config.yaml
hidden_act: "relu"
widths: [96, 96, 192]
residual_init: "scaled_by_depth"
orthogonalizer: "newton_schulz_5"
final_lr_fraction: 0.05
Rows from block 2 of a small image denoising model, named by matrix and row number. Rows with one number belong to one channel. Each number is 500 + 40 x the weight over its row's rms, rounded and kept within 0 to 999. All counts start at 0. Numbers have three digits each. After the name is the row's rms in percent of the matrix's.
After each channel's rows are labels from the 100 images, of 14976, where the channel reaches its highest value: "patch colour" is the nearest of a few named colours to the mean colour under the peak. Only what is clearly more common there than usual is listed. The data: rendered solids tumbling over patterned floors. In brackets: how many of the 100, against the usual share in percent.
# convs0: first 3x3 conv (model.mid.0.convs.0.weight, 192x192x3x3, each kernel summed), inputs 48-95
# convs1: second 3x3 conv (model.mid.0.convs.1.weight, 192x192x3x3, transposed, each kernel summed), outputs 48-95

convs0.108 096:449478488519480507565486509524501512559443436449534614493485486495484450577507522488461583570489499513598495531494505495418486499459486496490414
convs1.108 094:555473456537481480516531491519536463499517511514520479476485509561556515406446450494483482446474530480531470423520465486521476515542505424586515
patch colour: grey (75 vs 48.6)

convs0.12 096:518399533418454470507509454604514493498494463528464500531458463510500467493497436438469492582468491467499410543480532458513515538495427467512484
convs1.12 097:475563561464519572605501484394441531408511527504480548522461542473506477512483506528522485468370507485506473486516458521479466510506503481519555
patch colour: black (25 vs 5.1)

convs0.9 116:478447478511465499560493459501476505488468424520530538495527509570501518502465488456426563506480483480519408425491496477311522533611498497545444
convs1.9 126:556548506479593500547507549508467502487463453486486512506525468542470415485451523488500635481483483486614473455548533515537483511514502488513517
patch colour: grey (75 vs 48.6)

convs0.146 138:502562489514460488442428501482506497503448514476482430463439489457462516500503399604586498562521426480461606448515519527588505482459477506473557
convs1.146 124:494483490464512522521460482508470508478500588522432565463498480370505446510524487531546300469503441484522537513498490503511410486468486508453493
patch colour: grey (74 vs 48.6)

convs0.61 092:518491481529538520465591518489472509431461558459478491510521504489477377483495511504447531491506544531572555473476499492522529564512510479475508
convs1.61 106:466457481524520551478482454441443539442538502531484620497414447534510494570559493490544579550531553541501515522456477470483496517494498615486514
patch colour: grey (77 vs 48.6)

convs0.107 124:443501470474500530536477499518511497489456407480489571529476514490422454523514487545532486456488483473559560530509524534414567476456490518500466
convs1.107 113:604518495479455499480507488535482468503518564472509469497425493531444439534476478516498550487509425548501476434532496458522455465568516554498500
patch colour: grey (74 vs 48.6)

convs0.56 081:555541541532550533486520588501488497554441474491485528485500532549477498431508528514479502454501418438430471494560550508519530551504520572542431
convs1.56 091:499514437534492499504561459521522440482488445519552442511539486475546500443417468477438513479489555470460462497529493489528519516504510426591545
patch colour: grey (74 vs 48.6)

convs0.155 103:487549506479452507476561422467456512543545476529475492541474484524481541523504539524438503455521453543410510573475487517569499518530525557478437
convs1.155 096:507515438523477441515505497514546490491497452481522528475538519564535546483492460477430531511483571490500488392498521500468462499544477490551470
patch colour: grey (74 vs 48.6)

convs0.76 104:503514471496527513506496496473504524446460484476547552481507559508483555527513522459526433474483605445418501443483512523447548529530530485517469
convs1.76 129:411536545502492483483475513550510502480586597515470410505513466502487400413466459511478436477519399533437411489477495492489453479502495452476530
patch colour: grey (79 vs 48.6)

convs0.34 108:511478430498528480535531584494478485562430511509553520445499515549470598566520523538479557563493438553459502427473503525566453524550493416525476
convs1.34 100:521462466532480468504527443504581508471548573525459550493529500496502499524559486533494481535526535493526522460485492490475499476496469650461502
patch colour: grey (78 vs 48.6)

convs0.111 110:533494532445469452498524482499509494561514313509464420461506435453474498561518489519401532571488422520494474505486456471513553462553450474553440
convs1.111 091:444485510491490444478519483462528569508549381530578417508580576539487536529560564515488519512574538495503483558500530516409493541490496498504552
patch colour: grey (76 vs 48.6)

convs0.93 138:486529512466492459449484521523508506524501530508507426465491575543570545473443504475491401342522491452498484475502439506476470501498533541499520
convs1.93 120:517472539504398487465488478525480497516464407510544474545453533458498383478473514554521553407513487489483500469510530453498462495488484512483523
patch colour: grey (77 vs 48.6)

convs0.184 103:548488489512493479477492537515507500500503499541543559544575436515585502507498502482542509468477502417529525550578476558455544524471527537509478
convs1.184 086:522510516541531482557522505479502479514446431475484482481477572492479414491431474543453524432461531436535512445456494436478469575534487518456475
patch colour: pink (30 vs 7.2)

convs0.181 114:496506470472474467523441425513456493534457567481523474534531494528439490401382384518522543454461518447537547443524559543432498474545523561526531
convs1.181 097:527564549460531474504538549512516523514422536516521404537457542537546491464464419557523444478500499502508419448495504422557426475529471515434500
patch colour: grey (78 vs 48.6)

convs0.117 104:507480489426514520517478498526474497603588426532507542527525478498545575499520529485435556508515404494479424553489461449504459544486470498446502
convs1.117 105:445483546539452404497467456477503515506431437469469468509408532426448493453531501539512445457499521503480549550514563569475528471530476509556453
patch colour: grey (76 vs 48.6)

convs0.10 099:490496501514437473473428467516499497483423470500477431477462453499412427562482532566499503612484520524543566489493464479487482478538517505477508
convs1.10 106:492499533485499485506496471471514531496555602471471392442554495514501512482530450513482513494519540531473502458459457489454506470459509552455542
patch colour: grey (75 vs 48.6)